Rows from block 2 of the decoder, named by matrix and row number. Rows with one number belong to one channel. Each number is 128 + 32 x the weight over its row's rms, rounded and kept within 0 to 255. All counts start at 0. After the name is the row's rms in percent of the matrix's.
# convs0: first 3x3 conv (decoder.decb.0.0.convs.0.weight, 96x96x3x3), inputs 0-15, a 3x3 kernel for each
# convs1: second 3x3 conv (decoder.decb.0.0.convs.1.weight, 96x96x3x3, transposed), outputs 0-15, a 3x3 kernel for each
convs0.1 103 [133 111 209 102 175 108 135 107 172 106 120 141 164 139 112 122 104 152 145 118 169 118 121 142 168 181  97 123 145 148 143 121 139 110 132 133  82 172 112 117 142 153 134 120 116 130 110 110 156  90 169 162 170  79 152  84 120 111 174 131 145 143 136 132  60 132  97 181  84 124 125  94 139 179 112 167 135 124 116 120 147  68 156 125 173  74 144 106 125 122 176 191 131 114  49 168 140 127 136 160 140 171 125 121 115 118 175 129 114 206 102 120  13 168 178  58 157 134 141  85  65 150 111 188 166 135 142 133 114 147  57 156 101 141 113 134 129 136 101 129 121 123  94 134]
convs0.2 106 [ 98 122 153 130 163  78 111 125 107 125  74 128  87 199 104 135  93 126 114 117 139 171  56 153 100 133 128 165 119 136 107  98  52 163 149 186 155  72  92  93 240 114 137 119 107 137  83 102 105  59 150 138 121 131 141 119  91 170  58 196 149 129 150 127 111  53 149 143 149  85 111  88 106 188  81 111 244  83 156 115 100 121 132  84  98 205 162 121 117 125 135 104 128 195 177 116 101 135 103 123 146 195 108 179 139 132 150 146 125 141 104 164 119 117  97  92 122 118 183 151 138  95 117 106 134 107 121 152 131  95 162  96 114 106 183 121 136 109 165 134 144 129 168 134]
convs0.3 106 [130 153 197 176 160 174 118 128  88  93 156 105 162 140 136 154 140 122 117 179 100 166 181  99 120  45 134 128 144 129 167  69 146 134  98 161 135 116 108  96  94 116 152 100  68 125 139 125 137 138 169 153 132 141 115 131  78 125 121  61 115 129 113 119 184  99 195 116 164 156  90 109 123 104 175 102 121 158 169  94 124 109 114 105 127 169 103  96 187 134 135 173 156 104 128 130 159 105 132 129 123 131 105 139 154 123 135 119 141 200 131 199 102 191 120 129 161 170 127 114 170 166 118 150  92 142 107 120 110 127  61 161 127 113 154 119 135 103 143 113  82 146  78 123]
convs0.4 101 [134 115  77 149  75 145 107 139 111 145  70  89  96 130  93 157 158 140 127 110 106 123 153  88 124 174 134 161 140 105 101 185 132 123 155 117 157 129 153 117 114 120 116 125 146 137 186 153 127 101 112 108 143 100 111 142 134 151  89 103 125 120 103 107  93 134 145 114 104 126 151 145 134  65  84 148 152 200 114 204 105 123  61 112  79 193 135 118 158 128  95 151 170 149 145 139 165 164 145 112 179 185 118 118 155 146 174 110 155 216  88 130  39 125 105 174 109 107 178 163 166 138 154 122 126  82 131 131 113 152 216 156 151 136 158  98 190  96 171 125 138 120 143 147]
convs0.5 113 [ 86 134 106 132 159 108 149 114 139 185  65 175  38 219  57 117 162 101 132 138 152 176 139 106 150 108 118 181  91 119  91 102 116 120 128 130  90 140 141 140 137 126 133 151 133 170 106 166 143 111 104 104 111 128 155  82 137 110 133 112  90 137 112 196 119  96 169 187 118 107 148 137 119  99 131 110 160 135 125 136 153 129 101  92 111 194 120 141 119 136  92 129 162 255 254 104 138 155 117 125 115 148 147 118 156 153 129 117  95  15 166 148 239  44 177 131 134 141 139 114 116 124 105 127 131 149 128 148 149 140 184 137 120  73 109 137  79 127 169 201 126 169 145 136]
convs0.6 103 [126 121 109 132 117 170 123 171 202 149 129 116  94 141 150 159 119 180 165 128 128 110  67 123 156 206 119 125  92 105 125 177 149 146 143  85  83 166 150 178 121  93 191  61 102 177 123  94 152 183 119 100 145 104 124  98 117 126 212  92 131 130 137 114  86 130  94 176 109 128 159 104 133 130 128 132  70 153 174 156 108 164 141 119 161 142 129 129  95 161 149 115 111 158  67 162  87 186 101 115 148 134 143 134  94  96 136 159 109  85 104 128 124 185 112  38 109 121 124  92 124 106 153 124 147 140 173 122 159 126  88 113 123 160 128 144 146 117  90 115 159 137 242 157]
convs0.7 108 [125 110 137 112 119 171 108 149 111  86 136  98 214 114 136 120 111 127 100 145 137  72 155 126 153 120 120 143  96 132  91  92 110 124 134 136 144 129 130 175 125 128  92 160 136 120  66 131 117 141 181 112  42  66 135 100 148 142 129 107 119 154 101  95  43 100 102 140 139 147 117 166 164 107 118 113  84 108 133 118 163 127 148 133 160 140 157  97 178 111 106 127 124  78 104 116 162 140  85 120 143 106 110 189 129 107 115  99 110 138 101 118 164 126 149 121 104 143 158  92 146 142  86 134 141 116 131 112 149 111 115 183 100 144 144 138 148 124 128  64  96 155 156 150]
convs0.8 105 [134 145 150 142 114  97 126 142 146  83 125 176 213  74 102 105 118 169 185 114 147   3 142  73 100 137 116  89 108 111 186  75 105 125 138 116  95 163  99 237 134 138 144 183 128  96 152 138 114 108 118 115 132 111  83 162 137 124 132 110  82 119 120  86 142  90  76 137 116 135 135 125 109 212  68 147 121 145 124 151 120 182  98 148 166 147 110 105 140 114 161 135 136 110 106 157 185 168 159 123 122  79 109 148 122  82 139 137 152 101 103 164   0 105 100  76 118  82 205 135 144 201  95 111 105 131 194 168 147 173 141  76 132 144 109 125 115 116 225 145 140 161 154 122]
convs0.9 084 [124  91 110 145 151 132 131 100 102 141 101 141 157  79 106  87  89 119 107 149 100 163 126  82 155  86  91 124 119 136 167  76 197 128 138 160 139  91 145  88 125 129 103 161 102 110  79 109  54 110  77 110  53 143 145 146 189 111 172  83 113 104  95 127  88 110 176 132 103 119 101 108 152 113 121  88  90 134 145  68 137 138 117  66 119  74 108  89 133  94  85 100 130  65 123 135 138  81  86 130 148 136 132 143 133 162 166 174 167 134 130 182 128  33 158 117  70 106 120  88 138 136 110 148 145 150 149 114 144 139 181 145 110 101 134 112 114 127 117 153 103 155  11  45]
convs0.10 102 [128 199  73 108 128 151 135 130 124 132 128 112  84 143 149 101  94  73 137 142 107 136 134 127 103 100  70 141 119 123  59  87 174 102 168 203 136 134 122 101 181 138 116 107 124 116  79 117  98 155 168 117 106 109 126 119 127 152 116 138 131 104 143  98 106  98 190 151 174 111 123  83 109  58 107 139  85 217 114 119 124 102 128 125 112  45 156  83 108 107 128 131 117 141 118 175 110 154 120 144  93 116 154 193 106 125  78 130 125 141 109  96 114 125 128 104 128 136 126 122 136 149  83 121  97 114 129 168 106 112 130 107 126 165 173 130 177 142 107 112 122 153 113 148]
convs0.11 092 [110 231  59 161  84 170 140 157 110 101 118 131 114 193 104  89 144 133  87 107 103  97  70 162 124 152 115 129 119 105 110 145 146 119 140 118 127 112 110 100 153  75 116 146 109 120  72 134 109  96  67  77 135 133 148 136 165 158  90 134 127 129 140 115  94 127  89  42 117 143 116 111 132 124  98 113  51  82 128 116 115 131 120 126  66 138 107 105 111 124 140 113 108 174  79  80  74 127 112 110 121 120 130 108 101 140 114 125  97 119 104 171 102 105 155 100 123 146  73 118 131 117  87 120  96 127 154 103 112 151 118 117  90 165 163 120 170  71 120 102 110  67 154 130]
convs0.12 100 [138 164 119 129 178 174 129 163 127 122 186 128 114 231 134 120 148  90  65 106 135  95  36 133 134 226  97 137 120 111  32 126 120 107 115 135 131 118 106 114 103 172  89 112 131 138 117 112 143 165 157 131 100 171 158 109  97 120 169  95 141 105 117 191  53 100  89 146 169 162 142 131 132 124 119 128  41 174 116 201 136 103 132 161 121 144 123 116 142 119 148 138 116 140 134 184 134 179 110 135 125 124 165  77 108  87 121 150 126 115 140 210 190 146  96 109 102  77 172 133  93 132 188 125 161 117 178 131 100 156 188 122  96  88 157 140 128 106 163 196 111 155 168 130]
convs0.13 102 [111 132  93 168  66  75 123 161 155 136 138 116 108 156 138 139 137 141 116 134 111 128  64 148 102 224 159 145  99 112 103 146 100 161  76 141 129 139 148 100 167  97  65 126 145 135  89 169 109 149 157 125 138 117 172 140 197 170 114 135 158 123 140 135  96 176 113 195  65  75 115 125 118 144 178 123  77 193  94 112 144 109 166 124 105 181 100 131  79 121 109 146 108  94  74 116 153 191 106 128  87 112 131  58 102 179 144 142 146 149  93 176  41 139 111 147 117 124  93 118 118 112 137 105 150 152 128 122 130  95 196 167 123 115 137 135 120 117  82 184 172 108 188 150]
convs0.14 094 [117 203  54 164 104  55 128  91 133 147 177 108 164 204  86 129 143 119 152 139 147 155 195 158 140 114 113 159  98 148 110 100 112 130 136 116 231  87 109  22 150 190 133 130  90 161  99 117  27 129  89 125 162 150 114  78 162 113 116 159 140 130 137  79 149  99 159 118 164 112 116 120 123 148 139 251 103  92 100  98 108 114 128 112  57 147 101 173 100 127 125  65 122 113 134 126 126 116  79 138 118 140  91 156 133 166 174 135 136 125 117 151  88 136 120 122 139 125  57 175  91  87 113 129 133 144 135  66 124 146  53 115 136  93 124 121 100 127 141 110 110  77 166 102]
convs0.15 102 [147 179  54 116 164 173 144 114 135 109 117 157 160 150 154 125 132 127 142 134 119 141 214  90 105 130 115 142  57 112 143  30 165 111 151 120 122 126 163 122  90 146 136  98 134 106  87 151 140 120  74 115 100 184 108 103 121 101 144 135 142 151 135  81 133 140 220  95 127 109 152 144 149 136 192 161 136 103 121 104 111  77 110  85 146 104 102 121 160 120 171 137 129 108 162  88 130  99 149 124 114 101 154 125 121 154 124 114  96 175 102 101 172 145 150 114 129 100  98 113 142 151 132 146 141 157 101 176  97 158 157  54 129  95 116 139 151 140  92 200 146 140  93 131]
convs0.16 103 [155 132 124 123 159  59 147  83 119 165  87 156  98 189 150 130 153 112 134  44 129 105 215 126 128 160 109 103 122 110 151 190 165 167 105 112 134 131 121 145  46 152 125  86 108 156 170 145 107  93  66  64 134 136 146 126 143 135 164 118 124 134 105 128 137 139 126 146 119 143 116 147 109  91 137  70 148 141 125 104 122  84  99 101 182 125 154 152 101 134 148 113 146 159 242 113 159 148 153 117 154 131 120 157 160 120 118 143 111 114 130 143 165  97  88 195  75 118 132 121 150  86 110 125 149 154 144 176 100 125 128  72 144 102 111 138 132 139 139 221 123 165 156 139]
convs0.17 102 [197 100 234 170  97 222 144 127 123  41 209 111 113 112  84 144 138 127 127 155 106  91 137  60 107 172 102 144  93 149 166  87 115 152 112  43 122 126 107 115 163 133  90 191 116 156 107 105 123 150 111 140  86 160 168 119  32 104  92  92 150  94 144 110  49 184 131 155 153 122 147 141 149 107 121  85  69  61 130  90 167 134 155 133  76 191  95 113 123 136 132 146 122  71 116  75 134 135 110  88 151 127 115 148 109 139 149  72 141 134  98 176 154 125 152 116 139 170 102 156 139 101 216 103 145 110  60 203  83 121 131 116 115 148  58 110 141 127 107 188  98 159 111 121]
convs0.18 099 [176 105 110 116 177  94 125  94 163 115 127  90 149 130 132  71 181  90  80 173  97 189 165 154 170 135 122 112 140 172 156 111  58 124 129  97  72 138 171 192 181 109 208 180  99 132 120 135 148 152 147 104 145 121 153 108 128 131 117 118 147 145 146 177 105 120  81 182 124  99 147 135 131 155 108  95  70 105 131 130 149 134 116 100 233  19 116 139  93 135 129 167  98 123 154 117  68  77  89 132 113 147  23 139  79 100 140 106 138 109 141 124 213 107 142 139 103 123 150  88 115 165 160 120 134  86 140 177 168  26 191 149  80 133  91 166 119 111 109 177 127  54  68 156]
convs0.19 120 [121 134 124 129 125 187 104 149  85 138 129 142 111 144 139 102 134  84 143 152 142 103 106 173 158 120 137 142 138  85  93 153 119 124 146 139  98 121 107  82 171 140 126  80 127 129 100 129 130 181 113 161  76 110 167  94 143 124  79 138 137 143 134 125 134 164 102 133 133  94 124 127  96 109 138 157 184 129 118 139 141 147 122 107  12 155 132 163  77 133 133 106 127 148 227 127  96  94 125 182  72 151 124 162 113 113 144 104 101 129 125 104 255  93 126 103  93 117 133 139 100  68 157 119 182  76 144 130 143 111 190  89  89 161 118 149 166 153  91 143 142 116 103 143]
convs0.20 105 [158  98  87  95 178 165 140 133 135 113 154  81 129  59 156 122 136 142 151  97 160 139 147 100 117 162 145 107 201 135 158 148  65 105 108 195 115 107 148 128 192 107 159  93  98 144 123  83 168 127 143 120  83 102 152 206 108 128 131  74 138 138 124 105  96  86  89 134 106 126 125 103  93 122 114  74 197  90 133 138 132  79 104  91 192 165 152 176  94 161  98 126 149 158  90 128 126 144 102 125 177 112 135 120 164 145 131 138 183 176 174  90  79 133 103 122 146 120 141  94  80 138 162 117 131 124 111 123 149 104 119 126 100 152 161 113 165 115 127 125 181 129 147 127]
convs0.21 091 [157  81 162 127 149 147 129 144 113 147  95 114  71 140  98 145 150 168 108 169 155 136 164 122 147 116 151  78 141 112 122 124 164 110 124 107  95 169 129  98 177 156 166 103 126 150 166 158 139  43 165 102 130 139 167 132 140 109 129 101 135 148 152 113 162 102 117 148 119 143 151 120  86  61  93  86 191 161 123 127 124 110 171 126 107 119 123 147 156 140 122 116 110 121 119  69 109 114 118 152  91 110 108 116 115 120 114 151 134 153 162 137 148 139 122 115 137 119 127 132 154  36 104 134 114 101  94 165 134 132  93  52 139 129 111 122 175 125 158  91  54 117  95 119]
convs0.22 105 [112 161 208 135 149 106 130 149 149 127 144  73 127 135 172 124 145 188 128 112 140 166   0 144 144 228 113 144 121 143 160  71 132 147 166 119 143 118 110 138  97 169 152  93 141  94 129  77 163 172 136 150 100 133 145 135  85 141 117 108 143 121 120 119  92 151 123 171 130 109 133 135 145 126 127 116 201 106 147 100 116 117 153 152 139 144 122 118  98 105 139 170 104 129   2 139 107 183 137 146 155 147 136 153  80 126 129 142 127 152 136 108  55 184 111  90 140 136 119 126 118 123 124 154 138 150 124 141  60 163 115 108 121 130  86 123 113 102 113 139 107 151  92 117]
convs0.23 099 [128 130 149  97 174 174 120 127 112 139 144  74 118 169 151 155 153 110 137 120 153  99 156 110 101 140 112 137 127  67 138 104 100 123 142 162 120 151  92  77 179 144  91 107 154 115 113 166 137 138 146 164  88 119 150  70 144 162 130 122 119  98 125 123 182 149 124 162 137 122  71 105 126 142 142 174 177 135 114 127 151 113 124 117  96 145 148 154 128 117 120 181 128 189 238 130  96  72 124  85 109 160 113 110 143 128 104 197 127  57 111 101 255 112  70  73 130 139 119 158 118 151 141 147 110  84 139 139 145  96 166 139 144 123 102 125 113 131 122 220 125 101 126  96]
convs0.24 104 [ 86  89  32 138 142 101 105 116 115 142 171  89 189 130 108 105 132 165 117 156 141 131 134 118 106 141 130 112  99 122 142 108 130 122 123 155 117  82 150 255 104 136 138  98  98 141  88  98 156 120 175 104 153 108 128 208 106  92 192 110 154 159 104 118  70 129  22  94 144 164 110 110 101 191 119 117  80 102 130 147 160 189 134 181 255  81 154  69 138 112  96 132 109 130  60 151 132 120 113 142 147 153 129  67 189 170 129 108 112 154 156  88 100 148 142 108 157 118 160 104 151 155 140  86 147 112 132 141 157 103 198 118 104 108 133  92  96 110 125 126 140  90 156 109]
convs1.1 098 [173 150 128 166 135  96 144  76 128  95  89  72 181 160 129 130 112 108 203 146 119 103 144 120 120 121 154 143 185 112  98  75  74 186 133 140  82 164 114  68 106 159 138 158 129 166 138 122 127 129 116 146 122 106  95 158 130  97 101 135 136 121 144 102  88 117 110 123  54 170 132 114 147 172 132 186  94 160 132 107  87 163 120 189 134 158 144 148 115 161 129 158 117 133  46  99  99 126  78  67 120 132  99  67 103 138 116 122 145 216 116 122  63 108 142 120 136 119  95 165  71 120 149 105  39  99 162 106 114 130 173  99 145 132 161 141  98 172 148 219 152 121 117 141]
convs1.2 097 [166 169 138 210 102 111 127 118 129 134 180  66 172 118  78 178  90 127 127 126 134 121 176 169 119 144 146 129  92  73  71 175  72 121  95 156 182  87  96  57 144 141 189 175  62 174 161  79 113 142 169 158 148  99 119 109 120 144 156  98 131 167 101 111 105 134 133  84 143 128 157 128 148 123 130 144  99 142 160  97 127 118  91 101  72 212  63 109  51 144 129  79  67  79 127  94 135 111  98 117 119  92  66 127 129 155 111 110 121 151 147  40 214 124 146  88 163 112 150  94 180 141 132 129 131 114 111 138 130 117 212 129 112 148 155  84 113 130 112 132 142 125 141 111]
convs1.3 101 [101 115 143  95  62 166  71  66 145 116  67  75 152 158 144 129 146 139 166  73 106  75 158 115 132  73 115 152 159 173 171 117 123 138 150 121  74 174 194  40 164 147 132 142 132 166 187 141 201 120 157 128 113 105 168 135 138 180 105 142 147 132 136 138 179 133 107 160 172 178 155 112 175 114 136  37 126 187 111  85 143  99 124  73  90  92  99  98 129 136  97  92 110  51 138 196  99 112 158  87 109 131 133 157 125 152  91 118  80  95 136 130  48 152 111 140 118 136 127 105 101 119 131  96  55 129 114 152 125 194 100 111 137 153 140 192  85 181 162 144 122 126 104  78]
convs1.4 090 [134 166  80  99 147 103 133 185  94  95 136 112  74 127 104 153  83 108 173 151 190 149 177  62 139 106 146 121 109 117 143 168 106 115 140  96 172 120 155 119 151 125 160 108 127 101  92 129 188 112 133  88 100  55 148 128 110 159 120 135 122 149 123 147 184 155 103 134 145  80 154 115 140 108 118  68 134 142 145 104 135 111 129 120 123 164 139 137  90 120 108 101 106 131 113  93 116 115 131 189 113 151  72 108 151 102 110 103 151 121 138 124 152  94 152 123 110 107 142 138 110 118 125  96 150 132  90 161 109 123 140  74 170 112 140 108 137 115 117  60 161 127 126 113]
convs1.5 111 [111 158 144 127 160 116 120 165 120 152 101 132 183 153 158 112 163 123 146 137 147 131 148 135 127  91 105 140 114 117 166 169 113  97 127 150 147 124 127 100 170 117 109 131 143 139 171 126 156 122  96 141 100 157 168 133 124 157 164  83 121 163 117 117  85 112 123 143  80 158 127 106 113 133 108  88 161 143  63 115 116 156 133 129 138 101 146 168 137 141 107  88  94  77 189 107 123  32  88  86 150 135  92 238 117 157 103  63 110 128  57 105 130  99 108 152  94 112 152 151 125 184 137  94 152 117 123 167 154 100 112 129 106 121  96 156  87 170 145  39  83 149 175 151]
convs1.6 101 [140  86 139  75 147 121 139 122 161 116 106  68 128 128  99 117 109 151  86 109  81 122  86 122 151 180 127 147 157 107  62 118 135 107  97 144 132 104  90  94 137 134 154 118  87 111  97 134 129 101 100 133  79  96 135  47  85 105 127 121 170 124 137 158  89  51 146 144 166 113 142 116 138 100  91 133 113 107 131 112 111 123 137 127 136 139 103  96 120 166 134  71 141 124  93 103 129 146  76 132 115 119 118 185 115  82 119 135 175 106 168 136 195 118 116  80 150 105 167 126 110 112 127  94 151 144  87 159  90 153 165 162 151 119 103 103  65 212  83 138 107 100  59 135]
convs1.7 099 [164 111 116  68  98 132 105 104 112 117  93 106 145 144 140 129 139 140 106  95 133 157  73 110 121 106 109 134 131 193 151 151 121 138 100 182  85 169 221 128 218 131  71 108 188 121 151 112  65  94 159 171 119 101 129 101 124 122 147 112 105 137 170 146 148 113 161 180 108 124  88 130  76 123 150 175 159 145 129 136  90 114  80  67  94 116 131  93 150 143 196 169 128 148  70 160 120 154 128 129 164 102 159 136 190 113 224 152 114  88  97 104 140 108 108 132 115 139 135 152 132 134 130  93 138 141 158 138 102 142  86 105 135  72 113 180  65 147 102 113 171 159  64 124]
convs1.8 098 [115 138 125 109 173 126 143 119 144 100 115 106 115  84 150 160 125  80 119 140 145 123 162 113 135 110 100 138 135  65 167  66 113 130 123 162  96  98 106 139  63 127 111 117 157 120 125 168 101 194 140 126 117  86 110 106 148 104 131 122  96 132  90 128 106 129  86 181  57  97 134 164 112 127 115  80 117 165 104 118  91 134 113 172 155  76 125 151 116 138 111 161  85 190  39 111 119 182 126 122 154 134 104 113 173 156 101 147 123 124  78 190 126 108 152 103  92 132 148 152 169 135 105  90 160 133 107  96 100 133  97 125 118  48 121 132 120 161 150 126  73 159 100 125]
convs1.9 093 [208 163 137 115  34 114 103 123 181 140 126 132 141  78  98 160 121 154 169 106 152 142 127 151 104  91 160 161 154 150 111 150  43  98 100  85 100 133 175 116 123 183 107 167 104 157 113 128 182 126 142 167 109 166 157 119 150 137 138 143  77 164 153 157 174 140 143 150 118 120 150 111 160  82 101 124 122 130 151 171 124 152 159 160 133 114 137 173  97 126  95 197 143 123  78 180 142 134 124  99 151 140 133  88 103 145 129 188 184 142 125 196 171 134 119 126  80 160 118 190 176 117  83 123 102 182 108 152 163 115 156  90 137 116 152 162 149 121  79 119 164 126 114  80]
convs1.10 096 [191 140 152 145  85 107 165 136 139 139  57 159 126 132 131 107 115  72 151 146 139  78 159 148 112  78 122  69 127 133  99 130 187 136 147 114  93 127 147 149 192 103 100 116 160 103  86 124 146 163 173  85 151 162 150 152 124 130 146 144 130 153 126 104 113 111 144 103  98  89 133 130 109 162 163  79 155 149 164 138 137 123 206 155 117 117 224 113 173 118  96 146 150 119  61  86 120 114 146 100 135 132 119 114  71 120 125 134 107 164 141 125  29 136 130 164 102 106 140 153  91 119 137 168 136  84 125 199  95 134 114 134 153  94 153 122 154 116 126 102 150 102 159 118]
convs1.11 110 [133 157 148 135 114 132 190  89 139 138 144 126 110 148 133 151 102 156  68  61 166 132  67 100  96 126 126 157 108 129  65 179 122 130 127 147 149 137 155 132 169 173 130 119 150 174 143 122 141 179 102 134 132 139 120 126 114 118 198 104 110 103 116  83 100  65  95  45 173  71 136 100 125 152 139 133 131 160 123 134  99  93 137 141 128 134 208 139 127 143 109 177 153  11 146 176 120 117 169 163 162  87 112  67 179 115 107 174 111 108  88 117 184 113 152 117 131 156 145 123 138  94 183 151  78 110 124 108 133 126 150 103 129  86 179 159 182 108 134 190 143 170 152 156]
convs1.12 096 [164 140 129 126  48  95 136  98 137 134 122 220 123  54 121 106 117 141  77 149 107 132 138 184 133 154 134 152  83 113  91 165 212 104 162 109 110 101 165 138 167 158 117 161 118 121  93 153  91 141  55 137 172 140 139  96  91 146 103  85 168 124 127 178  99 111 109 144 120 159 122  75 153  69  88  91 168 119 164 171 143 113 127 160 122  93 153 102 156 172 121 103  82 137 159 106 170  74 163 137 146 146 154 146 124 113  63 140 118  85 146 118 170 116 108  66 109 107 139 156 144 112 159 153 112 154  97 113 120 133 188  91 154  90 115 115 139 145 145  98  34 119 119 137]
convs1.13 097 [155 113 100 195 113 132 209 152 159 104  82 148 104 152 100 108 128 113 137 119 130  78 167 168 168 117 138 173 152 133 152 129 112  92 149 120 125 168  97  91 131  69  96 148  90 124 155 142 113 156  82 157  68 129 145 117 109 126 102 146  97  30 104 118 117  90 177  93 150 125 114 116 181 106 143  86 176 102  71 166 116 117 139 119 104 127 180  74 125 133 141  97 126  83 144 173 145  96 128  92  83  91 103 208 110 139 160 143 141 145 122  64 139  85  75 105  95  99 121  94 117  93 165 147 130 145  70 127 124 170  91 114 102 144 135  99  71  89  67 184 119 115 134 139]
convs1.14 099 [156 156 125 142 197  74 136 193  87 148 136 127 135 129  53 144 138 126 117 194  96 117 150 105 129 135  69 133 101  82 133 153 134 155 153 120 180 102 174 158  72  76 128 119 108  98 126 176 134  81  64 126 131 101 135 104  84 106 173 114  93 209 140 146 156  96 132  87 139 110  73 173  87 162 133 182 122  71 152 130  71 136 110 125 156  86 194 144  75 207 127  94 120  97 163  91 109 156 156 152 104  95 136  68 155 108 128  87 163 116 119 123 137 110 167 113 101  80 172 153 132 164 118  80 138 156 169 141 104 175 114 199 172 137 150 137 140 172 107 128 160 101 120  68]
convs1.15 094 [157 172  97  64 139 101 213 126  58 148 153 159 130 116 107  89 154 158 108 148  70 178 102  68 155 143  66 151 134  87  91 145 136 126  88 117 150 125 106 148  86 101 134 101 149 113 142  94 164 119 100 123 130 122 148 143  81  97 103 153 149 137  83  88  89 148 111 141  80 125 110 186 148 114 106 142 118  91 150 121 139 112 128 147 149 103 142  72 164 185  92  67 135 200 149  16 202 134 120 108 110 157 175 110 127  86 158 119 122 144 113 121 141 138 178  92 111 104 164 127 183  84  89  98 145 100 121 170 120 147 133 178 139 101 158 137 148  82 111 102 169 106 122 119]
convs1.16 121 [144 161 132  64 163 114  92  71  38 103 154 111  59 128 155  92 131  77 136 137 171 180 152 178 167  93 164 115 100 134 149 116 119 120 141 147 188 153 104 187 139 100 103 138 165 133 128  81 147 135 125 131  69 104 161 137 104 119 107 101 113 104 113 154 135 159 111 151  85 146 140 162 109 109 138 116  42 158 126 125 170 158 123 112 170  75  74 104 185 160 140 148 121 222 147 161 163  98 109 108 187 144 135  97 140 141 211 158 134  67  89  87  65  87 139  70 114 107  73 134 187 149  79 135 103 100 107 124 157 159  31 152 131  76  56 121 109 161 145 119 140 174  81 146]
convs1.17 096 [131 129 124 169  62 164  91  91 145 144 111 135 152  92 172 142 137  99 110 135 135 125 147 103 140 113 165 153 151 128 146 175 138 105 171 118  99  84  94 191 145 123  78 161 119 137 129  76 182 116 156  73 183 113 119 112 145 182 123 151 223 174 110 150 116 133  98 180 109 158 137 120 107 155  87 145 170 147 145 127 168 108 136 111  71 134 110  59 165  99 113 116 156 170 113 155 114 136 172  88  79 171 153 136 118  81 134 149  59 137 113 166 110 106 118  81 105 118  88 128  30 133 179 125 127 170 167 150 103 180 145 140 167 140 124 139 128 164 144 103 118 117 149  95]
convs1.18 104 [170 136 134 174 122 150 152 166  93 133 158 104 183  82 135 129 137  88 137 103 150  97 149 110 165 110 114 189 162 133 165 140 139 136 132 151  91  93  67  79 124 134 123  99 186 156 127 137 145  86 131 137 138 113 140 123  93 151 133 106  56 225 116 108 110 170  69 212  94 156 163 116 137 169 109 184 225 164 148  99 127 109 149 118 148 180 145 101 103 170 122 124 140 139 124 117 111 168 140 143  95 142 132 156 158 127 107 110  95 152 122 114 167 113 125 138 144 120 128 102 115 177 148 131 143  88 177  85 108 155 179 138  87 118 147 182  39 153 152  65 145 129 153 105]
convs1.19 118 [148 154 128  87 105 126 136 112 150 113 154 199  91 190  66 144 140 116 124 101 150  95 232  89 110 150 140  89 102 104 154 165 153 136 141 119 119 131 119 138 166 126 151 147 154 128 161 158 134 124  99  99  92 133 108 102 113 144 126 139 130 146 134 155 157  86 155 125 246 128 215 105 112  88 144  66 134  99 136 154 129 147 162 111  92 129 219 151 111 104 108  71 143 105 186  84 120 109 124 142 126 161 159 137 114  94 145 141 154  68 106 149  59 136 136 115 116 193 132 113 127  76 173 155  34 138  89 173 122 168  96 141 102 124 132 135 155 112  96  62 116 128 127 164]
convs1.20 095 [ 93  99 124 181  96 118 130  74 133 118 117 123  98 157 130 197 179 135 155  63  94 105 144 165 100  83 115 146 145 167 201 199 165  72  87 115 154 186 108 131 119 142 123 168 144 114 134  87 164 110  88 115 122 143 169 125 143 147 118 112 169  84  96 139 114 188 117 106  87 132 100 115 149  94 130 134 103 109 132 126 125  88 156  94 147  79  91 118 231  91 210 176 163 111  62 129 139  75  67 178 142 137  73 175 125 100 107 130 200 161 182 178  67 139  75 180 126  85  93  90 125 129 137 146 136  93 121 107 157 144 137 139 153 109 164  92 178  69 126  76  84 115 204 143]
convs1.21 107 [167 126 122 129 115 121 179 159 142 163 139 139 140 127 162 110 142 151 137 137 140 149 149 156 113  92 102 162  80 110 170 146  78 157 115 156 101  88 106  82 137 128 140 118 110 104 133 145 111 117  99 176 115 145 110 100 133 123 139 109 179 138 113 117 131 131 107 110 104  95 152 127 129 113 126 113 134 126 187  99 174 116 157 138 137 113 131 105  59 162 116 125 109 142 134 153  96 163 104 104 167 145 104 179 110 113  86 170 138 165 118  82  95 124 101  79 125 161 157 195 129 197  53 166 123 140 117 137 160 223 202 166 141 111  93 118 117 147 135 116 148 189 105 110]
convs1.22 094 [129 103  84 121 145 158  92  74  79 123 114  80 152  78 152 131 148  92 127 100  67 105  73 127 157 148 144 109 127 151 141 166 143 120 154 111 142 148 133 148 141 110 101 174 101 112 103 110 138 149 131 126 143 126 177 115 123 139 136 161 210  94 117 163 143 148 135 113 123 193 115 153 150 182  90 128  85 143 118 149 109 158 159 123 138 135 146 129 186  80 112 115 160 180  32 186 125  62  44 123 150 121 106 141 121  96  98 123 103 130 167 137 126 177  81  77 110  82 101  91 126 116 154 189 118 137 156 134 135 137 168 141 145 140 132 146  98 159 127 202  80 137 104 110]
convs1.23 096 [131 110 128 145  62 139 129 147 129 128 174 125  97  48 107 137 194 117 142  99 107 136 143  83 139 151  96 148  88  92 122 146 147 108  95 105  91 117 151  69  77 118 136  91 158 132 152 123 134  84  68 156 114 142  69  89 138 148 142 115 143 207  99 136  55 106 103  94 105 101 112 118 100  73 112 169 190  93 119  65 145 120 125 131  93 189 136 121 102 180 130  51 115  82 143  82 128  92 129  78 164 135  91 102  98 128 141 128 105  95 136 106 152 113 182 124 140 162  99 156 144 178 125 125 140 112 142 120 144 145 128 152 128 156 115 128 160 118 106   0 186 137 130 157]
convs1.24 091 [130 183  89 114 174 107 155 168 126  82 154 156 169 129  84 162 134 152 150 127 152 155 153 121 128 172 131  99 119 133 154 115 159 143 166  83 137  69  82 159  63 155 133 129 156 148 120 153 120 196  73  96  94 142 134 160 110 130 114  91  86  82  37  99 155 120  89 135  86 119 121  79  72 111 145 145 136 145 128 183 122 145 135 213 164  46 146 112  49  91  85  91 145 131 123 155 108 156 137 173 131 120 106 159  86 145 145 161 153 105 129 189 132 126 166 132 154 140 112 129 121  85 133 136 113 118 134 173 121 148 105  99  94 130 179 124  93 118 119  96 159 108 120 193]